{"train_examples": 195000, "translate": 0.12, "channel_attention": "eca", "padding_mode": "replicate", "expansion": 4, "beta2": 0.999, "batch_size": 128, "weight_decay": 0.2}
Rows from block 7, named by matrix and row number. Rows with one number belong to one channel. Each number is 200 + 30 x the weight over the matrix's rms, rounded and kept within 0 to 999. All counts start at 0.
# convs0: expand pointwise conv (model.blocks.7.convs.0.weight, 128x32x1x1), inputs 0-31
# convs1: depthwise 3x3 conv, stride 2 (model.blocks.7.convs.1.weight, 128x1x3x3), a 3x3 kernel
# convs2: project pointwise conv (model.blocks.7.convs.2.weight, 64x128x1x1, transposed), outputs 0-63
convs0.8,175,203,257,166,255,221,213,217,194,241,216,198,196,213,185,226,205,180,166,221,185,197,189,223,155,180,217,176,190,233,246,210
convs1.8,194,206,166,218,235,228,207,244,222
convs2.8,217,183,221,184,227,193,236,214,182,214,191,217,193,212,199,190,187,212,163,202,203,192,213,267,184,215,196,190,216,206,195,175,189,203,217,229,240,208,223,185,220,209,205,234,231,208,187,186,199,238,215,243,172,197,232,178,161,184,174,218,247,211,223,187
convs0.9,218,248,199,185,185,212,200,192,176,219,227,175,214,276,211,189,122,209,182,201,267,196,226,188,207,213,210,122,191,183,212,200
convs1.9,183,216,223,189,167,209,192,165,145
convs2.9,202,202,190,157,183,220,141,183,200,180,140,220,182,227,221,203,263,227,131,192,184,216,199,207,208,193,186,222,238,220,178,204,172,187,220,257,217,191,215,215,218,232,212,209,213,171,187,193,238,218,233,222,246,190,196,239,169,229,175,219,182,182,206,168
convs0.10,205,240,200,189,218,199,195,195,211,260,205,175,213,262,179,193,174,207,208,194,267,208,223,214,141,211,208,153,203,198,225,200
convs1.10,224,277,207,224,223,191,193,174,197
convs2.10,205,186,199,182,210,202,238,249,169,222,149,212,178,181,211,198,209,192,136,221,168,197,213,219,200,215,193,220,229,205,203,180,202,184,210,209,220,219,204,224,200,162,185,248,191,220,165,193,219,147,256,225,180,188,190,223,186,164,189,213,228,160,184,198
convs0.11,139,207,225,224,266,160,193,195,250,186,216,203,274,169,184,204,201,199,186,208,115,178,213,197,181,192,231,174,222,181,201,170
convs1.11,242,229,171,230,251,260,195,213,204
convs2.11,137,219,186,197,183,208,206,210,237,227,251,162,183,166,185,227,245,215,215,133,228,141,204,169,198,215,202,194,199,216,154,211,202,175,227,228,173,205,210,186,214,202,169,197,190,179,193,237,155,236,156,245,221,197,219,217,214,220,199,196,206,216,262,198
convs0.12,245,228,207,180,182,178,166,220,145,164,204,207,186,145,232,193,221,144,182,185,222,204,212,171,224,179,197,212,205,198,150,214
convs1.12,198,177,185,198,154,164,197,133,183
convs2.12,228,172,183,211,172,202,191,189,177,224,204,224,213,144,230,165,196,201,165,154,208,171,208,246,179,191,200,192,220,225,250,178,216,214,202,196,193,191,247,226,156,212,193,242,167,188,196,196,174,161,202,221,194,172,211,193,125,176,235,216,208,205,202,215
convs0.13,241,231,227,158,207,179,144,228,169,111,221,190,173,169,245,179,175,195,197,209,206,171,221,153,204,209,211,233,219,197,175,259
convs1.13,215,186,165,212,182,157,213,172,161
convs2.13,200,201,225,159,111,196,214,115,200,203,204,168,223,135,217,117,222,181,202,128,193,220,164,276,167,235,208,216,243,197,219,218,215,241,179,229,193,210,211,262,154,197,185,251,124,116,248,223,166,171,231,228,238,197,212,200,146,209,181,224,237,295,216,201
convs0.14,192,217,195,215,205,220,234,166,151,223,237,167,184,198,198,144,201,219,214,199,219,135,203,231,193,216,256,147,176,175,256,197
convs1.14,228,233,153,220,229,166,197,226,198
convs2.14,243,184,226,201,171,276,220,216,184,202,219,183,211,195,208,206,231,199,194,160,192,167,171,214,225,195,234,223,192,184,214,225,186,201,222,223,202,253,174,220,186,196,226,253,198,166,233,176,203,163,296,220,162,263,175,208,191,164,200,169,209,190,185,194
convs0.15,197,195,204,167,191,215,229,194,233,119,192,151,197,217,205,194,183,170,184,263,214,146,184,172,182,237,265,204,179,182,184,220
convs1.15,188,164,219,183,193,266,189,239,261
convs2.15,220,225,156,235,181,218,194,216,179,185,182,194,212,183,175,249,199,184,195,254,182,194,258,225,190,257,217,206,148,185,241,194,277,193,180,177,221,184,253,188,192,158,230,186,261,216,189,238,156,192,169,194,169,204,237,209,217,187,265,163,134,191,196,220
convs0.16,157,184,222,161,171,198,156,213,133,218,178,189,157,182,236,126,223,162,226,157,206,168,230,223,219,211,209,182,242,207,255,220
convs1.16,230,240,208,188,202,193,170,148,205
convs2.16,229,215,190,211,189,205,229,178,185,177,241,167,254,270,243,257,207,230,219,164,223,169,154,185,174,217,227,230,164,213,152,220,199,184,207,201,203,225,204,197,265,221,211,189,229,181,235,166,230,249,226,151,145,288,218,216,201,204,209,267,237,177,182,196
convs0.17,213,245,197,187,183,222,204,176,165,250,247,169,224,205,201,187,165,210,208,184,227,174,166,205,195,208,234,149,183,166,273,160
convs1.17,215,247,195,205,200,217,142,174,217
convs2.17,195,197,172,192,173,237,177,187,188,210,213,220,189,190,218,219,242,185,121,207,229,182,218,191,196,201,237,195,230,209,186,210,185,171,237,240,209,214,192,206,218,187,209,222,215,161,165,227,219,213,276,205,211,244,222,230,176,231,197,202,196,177,216,198
convs0.18,186,220,200,120,218,191,213,220,162,225,187,184,188,177,185,165,218,208,206,174,188,149,233,235,211,174,224,172,211,217,294,180
convs1.18,198,186,179,203,252,168,200,239,242
convs2.18,212,188,252,207,228,190,175,174,208,203,204,214,179,218,218,195,184,266,171,201,207,210,187,227,173,198,234,212,202,174,191,155,154,209,185,203,230,185,195,218,182,228,218,221,231,208,182,179,257,229,185,185,179,207,181,211,177,185,162,233,243,169,230,177
convs0.19,172,201,201,206,215,139,158,217,185,215,189,207,190,236,260,150,230,229,230,206,195,150,171,190,166,246,186,196,211,157,223,219
convs1.19,174,193,239,166,170,234,189,199,187
convs2.19,194,227,215,222,203,183,208,187,211,182,140,169,212,255,225,231,201,225,206,188,209,218,178,192,192,197,224,139,144,200,192,200,196,247,238,181,189,153,190,172,237,219,176,179,213,206,202,198,211,195,197,222,193,194,199,213,185,220,227,203,267,207,216,206
convs0.20,161,269,216,158,188,227,211,212,200,194,164,176,200,236,190,156,173,194,210,213,174,166,210,252,210,190,228,137,221,241,247,199
convs1.20,176,207,205,170,141,191,222,213,184
convs2.20,216,188,220,185,224,195,206,174,193,222,196,221,179,205,209,223,208,263,185,192,177,191,201,203,171,250,201,207,208,204,198,184,161,166,221,226,223,236,194,188,223,225,249,203,214,211,197,151,253,225,180,174,188,230,189,215,190,183,193,172,201,168,209,191
convs0.21,229,146,189,155,210,157,207,212,235,192,211,121,157,138,199,208,246,207,194,229,249,217,196,157,185,174,179,195,148,170,165,243
convs1.21,200,201,187,168,138,141,174,168,174
convs2.21,182,252,303,257,168,255,216,168,157,186,190,151,145,212,150,186,169,201,227,171,223,209,240,252,203,223,238,100,200,150,216,156,185,208,148,141,157,206,216,231,196,147,181,227,165,187,258,224,157,216,161,185,148,172,153,190,150,149,194,189,198,204,242,229
convs0.22,230,190,262,182,217,207,222,240,188,221,190,188,145,203,154,215,222,157,195,194,224,164,230,182,153,222,267,246,195,242,240,225
convs1.22,185,162,229,206,238,261,189,171,231
convs2.22,204,204,243,211,205,241,205,150,147,164,158,207,225,199,247,187,167,190,221,156,236,203,152,215,200,170,204,184,171,197,195,175,174,201,154,157,219,186,216,208,220,221,228,211,219,226,220,160,191,217,206,199,212,220,217,117,182,166,214,208,174,212,215,203
convs0.23,183,176,218,192,211,186,222,238,226,167,220,181,182,223,167,176,195,206,126,204,231,156,147,192,225,149,190,203,203,187,174,190
convs1.23,185,195,206,204,227,219,221,253,228
convs2.23,213,213,197,209,219,217,174,220,207,227,206,208,206,210,230,212,204,196,189,223,187,224,200,187,206,190,253,210,209,143,208,198,193,245,200,230,154,154,222,173,252,197,179,157,194,218,206,232,217,193,235,208,253,199,205,183,225,231,189,213,161,212,195,207
convs0.24,224,192,215,244,218,213,246,225,170,200,220,227,159,188,152,261,234,165,178,171,198,195,218,191,169,241,237,235,210,227,236,232
convs1.24,209,255,256,214,226,232,183,152,183
convs2.24,199,210,225,247,209,186,192,175,196,190,236,145,139,217,219,207,233,265,211,100,218,213,205,186,142,196,183,182,205,197,193,162,178,185,177,153,207,164,243,246,179,203,200,248,219,238,221,190,206,236,140,233,162,209,194,153,155,148,220,186,183,206,224,226
convs0.25,188,197,225,236,247,200,226,157,203,195,213,169,278,197,161,198,170,201,199,218,224,173,209,176,200,221,286,196,176,175,202,172
convs1.25,187,234,250,198,232,208,204,170,184
convs2.25,167,147,268,170,179,247,191,187,172,160,157,162,189,194,185,208,273,204,172,204,212,162,240,216,230,200,221,154,201,169,204,195,199,241,197,173,228,246,202,204,214,169,237,226,226,171,237,225,201,231,199,191,193,187,229,259,179,237,182,219,173,188,166,223
convs0.26,218,183,201,198,179,224,169,173,228,146,208,202,191,225,231,186,196,184,180,221,220,121,171,143,205,270,229,210,185,173,229,201
convs1.26,230,208,193,235,254,203,231,228,200
convs2.26,161,187,205,244,284,214,203,213,139,177,221,206,176,200,188,209,200,170,195,231,220,166,174,213,191,128,223,224,202,197,297,148,226,224,195,156,148,213,214,185,201,154,160,182,187,185,183,164,159,180,189,173,186,167,201,184,182,217,222,259,155,180,177,168
convs0.27,210,186,190,181,194,174,181,234,217,235,202,147,206,221,157,181,176,183,208,230,297,202,218,168,200,207,208,161,158,157,199,158
convs1.27,177,178,172,205,247,236,210,229,240
convs2.27,208,156,198,163,197,210,219,180,231,210,211,185,242,174,235,187,207,157,212,191,214,201,163,187,232,216,208,188,179,202,189,248,227,197,208,196,178,213,164,217,198,182,180,176,153,143,251,185,170,204,217,215,218,204,235,188,196,216,178,209,205,231,196,194
convs0.28,145,199,187,155,213,176,160,185,232,214,255,139,203,180,165,232,170,177,181,144,199,208,177,190,198,243,172,239,206,154,230,218
convs1.28,185,167,174,171,162,170,176,176,150
convs2.28,222,221,203,137,180,206,195,239,264,104,145,155,200,227,223,208,221,228,229,179,100,129,186,153,204,132,106,201,247,143,237,228,247,224,156,250,171,193,287,233,202,292,156,272,275,225,262,211,268,215,190,192,184,179,155,238,263,107,232,271,202,249,151,163
convs0.29,222,216,310,168,177,212,174,232,207,191,201,161,168,226,193,203,187,163,216,181,191,157,258,190,190,200,241,260,245,228,196,223
convs1.29,191,207,225,203,238,238,209,235,231
convs2.29,232,222,273,144,211,320,186,185,169,182,180,229,171,176,215,144,170,157,179,206,255,193,252,181,262,199,174,118,272,217,127,215,209,132,144,158,149,260,179,252,263,197,133,191,202,198,243,211,205,247,187,120,222,197,206,175,169,193,171,224,124,171,268,265
convs0.30,214,176,144,200,144,224,234,216,228,187,181,224,201,178,183,203,207,213,204,183,199,230,221,248,255,223,229,246,157,149,199,240
convs1.30,217,212,191,216,236,218,221,225,259
convs2.30,229,183,176,210,193,200,178,191,241,197,233,169,224,199,247,199,260,195,214,182,205,219,193,177,200,192,176,155,170,176,205,188,225,180,183,191,246,239,201,242,155,178,179,183,186,170,171,193,199,164,192,192,188,174,152,200,179,199,197,174,178,153,209,186
convs0.31,195,207,187,180,248,148,243,246,230,232,169,162,177,239,193,231,171,225,212,194,276,225,234,198,119,188,190,195,184,160,210,231
convs1.31,203,222,213,184,159,166,175,157,156
convs2.31,154,263,179,239,217,224,154,223,232,187,217,222,69,202,143,233,234,192,196,207,209,174,281,142,184,186,210,156,249,192,148,182,179,130,190,194,169,167,223,179,232,154,185,186,194,245,141,278,224,211,154,155,225,183,164,240,240,217,245,177,147,117,235,164
convs0.32,210,238,217,217,212,195,179,214,191,192,239,253,227,226,242,184,231,198,219,219,222,128,163,161,176,244,187,177,190,142,210,249
convs1.32,206,230,182,197,236,232,225,255,222
convs2.32,220,177,210,243,209,236,201,219,181,179,177,186,242,269,200,255,231,165,203,225,170,158,169,226,231,201,268,220,142,195,263,159,209,209,219,181,184,253,182,169,229,231,193,197,217,208,223,145,198,185,237,218,192,181,201,214,169,190,241,198,205,190,165,153
convs0.33,139,243,198,219,278,180,230,175,255,225,149,200,244,256,183,225,182,200,199,200,225,236,233,210,185,190,196,160,223,176,168,172
convs1.33,202,157,155,197,171,162,209,172,167
convs2.33,224,208,171,180,265,196,171,230,176,184,147,278,246,242,230,247,153,154,153,290,148,189,277,143,253,160,221,163,138,208,173,194,180,153,181,114,174,179,192,95,295,226,201,123,236,276,161,154,213,240,201,93,231,234,201,179,240,219,235,186,174,78,159,201
convs0.34,210,165,162,171,196,202,201,165,193,163,206,179,180,157,217,183,247,186,181,192,193,230,189,238,207,187,218,203,198,197,239,196
convs1.34,145,191,198,156,215,171,216,195,190
convs2.34,179,214,194,220,201,203,200,200,195,201,224,191,205,209,194,213,215,219,190,204,231,201,194,202,191,211,235,222,201,213,196,204,200,165,217,202,211,183,192,207,193,188,192,201,195,181,178,204,184,196,220,215,191,198,234,200,193,204,183,213,197,209,230,196
convs0.35,197,201,186,203,142,212,206,188,198,199,181,222,220,188,204,195,210,202,250,202,170,243,264,192,227,241,211,258,177,192,152,196
convs1.35,183,212,220,178,162,182,184,148,145
convs2.35,232,200,175,210,251,163,213,245,198,278,168,242,191,205,234,207,143,215,206,199,220,174,178,227,198,197,223,205,188,202,207,204,177,240,243,267,245,218,262,139,237,230,187,192,186,253,158,205,180,198,218,257,266,161,229,129,161,191,206,192,201,243,249,153
convs0.36,172,230,190,195,144,169,210,213,164,250,224,212,204,199,193,223,162,209,157,197,218,188,203,207,186,130,207,136,193,203,178,177
convs1.36,172,166,214,175,178,215,161,160,209
convs2.36,201,142,216,213,196,220,128,120,193,133,220,233,204,212,169,157,184,173,218,241,233,203,224,215,239,118,210,208,241,265,224,162,270,204,157,166,155,114,180,230,150,221,128,183,205,217,189,238,185,191,146,96,210,170,267,161,188,236,235,263,139,222,172,182
convs0.37,199,193,210,168,180,184,208,181,188,205,217,156,212,210,232,209,195,165,221,271,175,197,247,154,168,258,229,190,145,235,202,189
convs1.37,185,202,209,193,264,218,212,230,251
convs2.37,158,199,210,178,217,218,214,213,174,202,177,226,197,170,173,208,176,189,141,237,201,185,203,217,189,225,211,240,197,190,217,186,206,215,225,188,176,178,207,187,203,180,200,221,238,183,195,218,201,234,194,218,215,224,230,224,235,202,217,205,199,222,188,223
convs0.38,189,190,198,196,212,199,221,259,163,210,203,228,158,199,147,228,240,182,179,177,197,189,210,171,187,246,254,223,174,225,290,213
convs1.38,205,195,164,223,244,211,230,243,217
convs2.38,263,234,233,178,221,174,184,194,201,250,211,232,179,196,241,152,203,195,127,151,168,232,214,253,151,173,224,187,252,210,184,116,165,156,192,180,185,152,223,219,214,238,219,247,179,218,204,163,226,201,220,207,212,195,168,183,145,175,201,185,241,159,218,194
convs0.39,165,195,169,220,233,153,170,193,163,222,159,192,237,173,246,141,242,189,259,142,170,178,180,217,217,162,149,165,231,198,223,187
convs1.39,181,175,155,167,174,163,188,179,166
convs2.39,180,163,178,179,196,177,227,261,195,192,174,258,265,117,215,125,195,98,213,253,175,187,188,200,215,178,185,213,195,201,264,247,265,221,213,217,194,259,208,204,158,145,213,187,158,152,215,245,158,161,223,193,256,135,290,172,264,260,233,186,122,282,141,167
convs0.40,178,213,240,214,228,202,203,166,230,196,231,166,240,203,206,204,162,265,214,172,230,180,211,176,208,194,231,161,162,124,178,153
convs1.40,216,207,180,230,222,134,216,188,183
convs2.40,177,227,242,188,203,260,174,223,209,204,249,184,222,184,231,237,197,211,240,167,239,170,210,183,235,182,137,218,179,201,166,228,177,191,206,190,181,224,196,182,200,240,204,215,230,186,191,175,170,233,142,228,201,233,149,181,240,172,161,207,183,172,228,258
convs0.41,236,199,207,156,203,207,152,219,195,128,209,184,162,174,245,158,197,201,163,218,248,192,201,150,204,211,236,236,214,183,166,220
convs1.41,155,154,211,144,160,205,179,162,215
convs2.41,245,194,211,187,187,150,228,254,210,314,242,174,221,128,265,185,185,191,160,136,166,190,250,190,196,253,177,181,159,171,178,192,191,211,209,135,183,195,205,193,176,203,158,264,153,232,229,163,179,154,212,290,154,186,111,210,210,130,188,186,282,188,171,293
convs0.42,217,246,191,197,160,170,265,171,217,192,215,175,239,185,170,180,248,192,237,235,257,200,220,205,259,196,187,242,200,186,217,203
convs1.42,201,197,203,220,242,192,220,238,251
convs2.42,178,145,216,166,131,183,205,184,172,207,214,207,219,193,207,151,265,166,221,190,209,201,188,184,242,194,158,187,225,238,165,157,219,233,147,197,217,230,171,180,183,189,234,195,209,185,125,198,214,168,225,201,234,251,131,229,204,221,196,215,221,151,182,147
convs0.43,239,215,204,170,158,195,202,169,143,209,227,165,228,162,188,191,194,186,166,191,259,204,233,183,185,169,256,160,193,190,154,201
convs1.43,195,248,256,208,255,247,209,199,182
convs2.43,189,208,171,180,192,209,177,214,240,233,196,198,194,205,155,180,247,177,194,229,157,225,161,237,241,236,172,225,221,181,226,235,168,237,263,257,188,239,135,165,167,222,236,173,183,154,191,211,223,169,187,208,230,163,159,262,222,234,135,139,184,201,205,147
convs0.44,240,220,204,204,203,173,253,239,207,259,218,192,208,229,184,221,186,210,211,153,236,186,214,220,116,221,204,215,176,181,216,215
convs1.44,204,234,222,211,207,203,206,152,146
convs2.44,187,207,169,200,232,175,162,205,238,183,200,201,147,190,180,219,243,192,203,187,190,218,221,145,167,196,182,200,225,196,133,183,192,172,201,217,199,173,201,215,201,196,179,203,243,254,171,206,215,198,219,214,180,197,199,184,227,194,202,159,215,171,183,180
convs0.45,158,246,166,233,264,226,202,183,249,188,171,224,235,288,201,240,149,218,189,225,205,205,236,190,212,231,209,158,216,148,187,206
convs1.45,165,164,207,166,161,213,156,143,203
convs2.45,249,218,124,186,195,243,114,111,209,80,141,234,247,271,178,233,201,184,209,269,230,218,175,171,239,191,244,228,180,235,169,264,180,168,205,271,241,179,181,193,234,253,285,134,257,183,184,220,229,285,226,121,260,282,276,189,196,266,214,175,155,203,229,115
convs0.46,201,207,207,198,176,208,130,244,151,186,205,217,132,183,216,145,149,200,238,167,201,198,203,184,222,182,190,231,223,203,213,179
convs1.46,201,226,256,196,181,182,187,219,162
convs2.46,219,159,198,189,254,160,184,210,201,220,198,240,183,208,257,205,182,232,159,215,215,183,199,190,198,176,191,176,184,221,178,187,190,215,221,200,211,168,209,172,229,241,207,177,248,225,174,143,260,212,212,188,150,226,181,198,205,192,188,219,216,163,162,218
convs0.47,179,264,235,192,221,161,214,243,220,256,193,215,177,255,199,224,144,186,237,207,248,184,232,213,142,204,229,203,184,205,217,214
convs1.47,198,231,170,205,243,166,183,223,161
convs2.47,218,197,228,191,207,166,227,238,164,206,184,161,186,180,219,159,173,183,175,219,178,236,234,240,183,208,162,176,184,181,215,153,239,213,168,140,252,188,213,240,202,176,179,237,191,256,207,177,192,180,220,219,162,163,181,181,173,165,166,230,229,230,201,261
convs0.48,172,176,167,146,177,246,188,183,212,219,244,212,239,146,175,204,182,176,167,213,185,209,176,204,222,205,166,188,205,209,205,220
convs1.48,210,196,160,187,170,175,193,170,226
convs2.48,186,201,214,230,202,176,209,197,197,163,208,212,169,169,198,230,207,225,201,180,245,193,217,197,188,204,216,156,203,185,160,194,179,212,184,183,179,201,186,187,204,184,189,176,173,219,202,172,185,192,202,214,186,207,198,187,175,188,208,182,215,181,209,191
convs0.49,203,174,172,241,176,262,232,187,186,207,192,251,201,210,190,231,141,208,190,164,159,216,236,244,169,232,270,230,162,195,161,158
convs1.49,183,181,199,199,228,227,211,241,248
convs2.49,199,163,243,222,240,237,151,160,249,152,189,187,232,175,216,177,229,262,180,173,183,211,164,187,154,187,174,190,202,153,257,175,181,155,207,201,213,205,179,276,144,198,212,212,206,188,239,166,210,199,164,175,189,171,199,209,184,200,178,151,143,215,228,202
convs0.50,210,180,243,170,198,174,168,238,147,162,219,145,165,174,227,166,213,200,257,189,205,186,211,178,219,199,206,227,242,218,175,184
convs1.50,217,218,147,215,224,140,201,187,179
convs2.50,212,209,185,183,167,183,206,152,188,169,209,181,235,212,221,180,200,186,226,171,212,206,190,181,179,194,203,197,205,218,188,235,208,176,146,232,226,174,218,263,187,198,231,228,187,192,230,218,202,240,199,177,203,238,231,174,205,230,206,206,195,259,204,209
convs0.51,189,228,209,235,193,248,228,220,234,233,176,233,190,258,175,232,195,193,195,193,187,224,235,238,197,222,188,207,221,259,195,202
convs1.51,189,169,208,198,146,225,150,173,211
convs2.51,174,204,178,208,197,238,189,191,173,154,193,209,214,222,200,244,206,209,218,207,258,170,127,196,214,190,193,283,187,251,164,237,202,203,214,254,240,191,210,208,198,213,246,198,228,165,146,212,198,221,244,226,251,232,212,213,196,222,215,230,169,184,243,214
convs0.52,232,197,213,180,195,203,185,155,108,206,220,229,233,172,215,127,238,180,204,195,182,205,181,251,228,185,196,172,208,193,192,175
convs1.52,208,216,140,222,201,154,217,199,158
convs2.52,250,249,193,184,195,210,229,197,164,194,216,240,284,138,261,176,203,163,183,180,135,177,212,202,143,215,224,210,192,201,236,197,215,161,162,184,204,238,259,186,192,207,256,192,214,156,209,179,175,185,248,165,194,271,216,192,221,173,276,176,142,222,187,195
convs0.53,152,193,149,170,209,251,188,208,215,224,246,215,255,144,177,206,184,117,163,195,204,213,202,192,241,225,171,215,260,200,222,219
convs1.53,206,204,203,195,138,195,156,203,233
convs2.53,192,206,188,261,206,176,204,186,192,207,239,207,190,155,178,205,181,198,194,210,263,233,206,220,180,229,233,173,164,210,174,219,171,205,228,192,219,189,160,179,201,128,220,131,150,199,182,168,170,175,187,187,196,212,215,170,157,212,180,157,207,170,234,214
convs0.54,205,205,199,243,172,233,196,198,165,209,205,233,216,141,260,224,188,223,158,211,197,243,219,190,191,198,220,159,215,188,186,221
convs1.54,175,179,181,160,184,194,192,142,196
convs2.54,190,171,186,201,171,196,166,182,172,209,216,207,208,194,244,185,204,192,184,195,233,233,210,209,216,213,197,214,214,218,181,164,219,265,177,200,227,151,224,203,209,207,155,182,193,221,122,236,217,177,242,215,233,221,207,158,157,212,175,223,191,200,207,202
convs0.55,202,184,212,178,171,204,198,172,203,162,196,211,208,198,248,177,204,196,215,222,175,215,195,202,226,187,148,194,235,194,171,212
convs1.55,217,185,213,186,166,155,158,184,215
convs2.55,195,202,175,217,222,199,186,201,210,200,188,203,206,205,213,221,205,201,214,206,196,203,180,211,211,207,210,220,181,193,191,218,193,201,207,192,197,199,192,194,206,204,195,174,211,205,198,190,205,203,205,214,191,181,193,188,209,208,186,186,209,210,195,197
convs0.56,190,231,253,190,244,164,214,164,184,192,243,227,195,218,178,196,222,163,177,294,217,166,200,201,204,172,177,191,227,235,207,215
convs1.56,201,161,197,198,162,165,181,168,154
convs2.56,276,147,131,215,262,200,154,141,250,174,227,217,219,175,252,197,209,228,185,191,166,221,198,161,153,152,205,242,152,187,245,232,204,88,224,181,241,198,185,240,156,232,171,177,183,171,207,93,214,148,209,190,175,167,215,196,182,202,223,135,141,184,217,212
convs0.57,173,208,218,257,269,176,197,164,221,151,197,154,230,206,199,202,206,241,186,193,191,133,184,173,193,211,261,185,168,166,224,156
convs1.57,188,178,180,182,169,174,192,178,170
convs2.57,258,201,195,204,224,165,216,220,178,193,207,219,228,267,170,143,125,202,219,250,171,288,177,208,192,201,176,213,216,220,192,205,197,163,162,175,238,184,164,228,201,201,253,173,217,262,216,148,240,201,197,154,203,209,193,170,204,196,148,173,200,210,173,198
convs0.58,181,204,225,199,177,191,262,217,168,228,238,205,184,235,134,216,203,174,176,188,187,177,224,175,192,197,253,200,165,235,239,223
convs1.58,188,168,192,172,172,242,225,229,251
convs2.58,189,220,259,189,204,251,165,181,198,204,164,233,214,216,222,171,212,222,191,181,204,196,178,235,221,167,215,209,223,184,201,173,172,204,188,212,187,194,199,217,201,241,219,225,183,153,206,175,233,181,181,195,230,231,182,221,193,198,203,224,174,202,247,201
convs0.59,184,233,198,214,178,217,228,251,188,252,173,224,153,260,154,235,196,211,218,202,211,216,205,199,148,199,206,213,218,231,247,191
convs1.59,220,207,205,190,221,141,230,183,120
convs2.59,209,181,191,204,209,161,218,253,224,225,185,182,147,196,174,214,213,178,164,215,163,201,257,172,163,232,203,155,215,185,179,176,211,178,217,169,172,184,216,184,226,165,161,193,162,271,184,213,188,208,170,189,180,190,210,198,203,192,236,196,212,181,191,214
convs0.60,190,227,159,199,146,172,240,196,236,202,202,188,210,224,189,168,278,201,218,197,226,208,223,220,242,209,198,290,203,186,226,240
convs1.60,213,215,185,231,222,226,213,259,239
convs2.60,190,190,195,179,168,188,189,198,193,186,195,208,228,211,231,180,250,182,212,184,215,212,197,199,224,174,160,164,184,220,187,162,218,222,153,175,217,218,185,204,192,214,197,206,202,203,162,197,207,189,184,179,203,229,145,213,212,198,190,203,195,183,208,160
convs0.61,215,214,172,166,153,243,211,174,200,109,179,159,217,218,206,203,185,190,176,230,214,144,192,146,171,256,249,196,193,156,187,216
convs1.61,173,253,194,193,256,235,191,216,226
convs2.61,156,178,177,228,215,163,220,233,191,183,227,207,176,177,185,222,225,184,167,245,195,198,238,209,210,198,198,225,183,184,248,177,232,210,184,169,221,175,223,166,167,148,194,178,215,203,169,223,173,180,166,190,203,152,246,198,246,223,255,196,154,190,144,213
convs0.62,190,219,226,203,226,183,244,243,225,269,196,209,196,225,167,253,186,199,227,195,202,192,190,205,159,211,180,226,191,198,212,229
convs1.62,212,168,189,192,161,142,214,212,229
convs2.62,143,208,217,223,229,199,188,222,217,217,184,222,172,226,196,221,194,227,189,227,204,189,221,166,227,197,231,167,209,199,189,191,178,181,190,213,187,195,185,194,232,167,198,173,192,197,182,216,224,205,150,160,233,180,195,235,221,241,191,213,167,164,248,196
convs0.63,200,173,229,153,180,156,190,246,197,197,187,151,149,191,196,205,258,201,218,174,189,187,208,208,177,201,208,287,237,243,239,245
convs1.63,215,208,203,177,157,150,149,161,148
convs2.63,213,180,183,229,187,154,278,240,196,242,232,176,246,181,173,177,173,168,235,227,172,209,142,256,173,265,231,230,121,164,267,199,227,225,212,202,221,197,196,188,140,159,245,204,146,175,199,209,181,146,174,228,168,177,203,208,218,211,238,189,216,253,140,166
convs0.64,170,272,198,181,232,170,210,263,197,226,166,187,202,235,180,256,186,224,182,209,214,242,271,167,190,204,207,168,223,206,188,220
convs1.64,199,207,166,244,240,202,226,229,192
convs2.64,193,190,216,227,215,163,240,224,170,205,203,165,181,227,198,162,201,177,198,191,165,205,183,208,161,160,184,175,198,213,226,156,252,200,181,154,186,210,211,222,225,162,189,210,182,220,268,145,164,202,206,188,189,141,207,195,187,197,205,231,224,217,161,203
convs0.65,223,177,209,142,157,166,165,230,142,176,210,153,157,147,212,204,238,174,173,192,246,232,232,180,208,142,200,217,215,198,138,232
convs1.65,182,158,173,163,175,189,186,152,177
convs2.65,168,149,263,208,156,204,195,174,169,228,165,186,222,146,269,190,248,188,131,115,187,139,235,288,186,195,248,178,170,184,282,110,237,265,196,103,146,171,232,220,159,215,134,313,149,157,206,175,124,138,204,283,157,152,197,205,78,161,252,268,237,227,229,244
convs0.66,190,214,204,216,168,241,201,196,190,199,176,264,214,226,244,200,222,157,170,177,174,148,219,152,179,235,211,193,203,199,232,188
convs1.66,230,213,153,209,171,159,188,166,184
convs2.66,187,173,184,180,247,183,189,231,172,195,241,228,181,174,220,198,202,199,176,210,214,186,210,212,225,151,171,245,248,220,203,197,219,197,199,211,171,198,222,186,201,210,180,195,205,201,178,167,212,192,232,196,184,190,193,219,230,192,179,256,177,181,168,171
convs0.67,191,196,245,156,222,155,198,240,209,204,191,180,245,220,238,148,236,195,240,181,188,133,209,229,181,213,195,151,210,165,207,229
convs1.67,200,181,177,218,234,216,219,251,239
convs2.67,270,170,221,217,190,244,193,171,210,213,196,177,224,216,224,211,218,200,222,170,162,218,142,210,191,228,237,203,188,159,212,174,144,202,206,156,202,219,143,206,217,260,213,224,197,218,227,135,236,187,252,229,193,227,184,177,149,153,154,152,240,195,212,148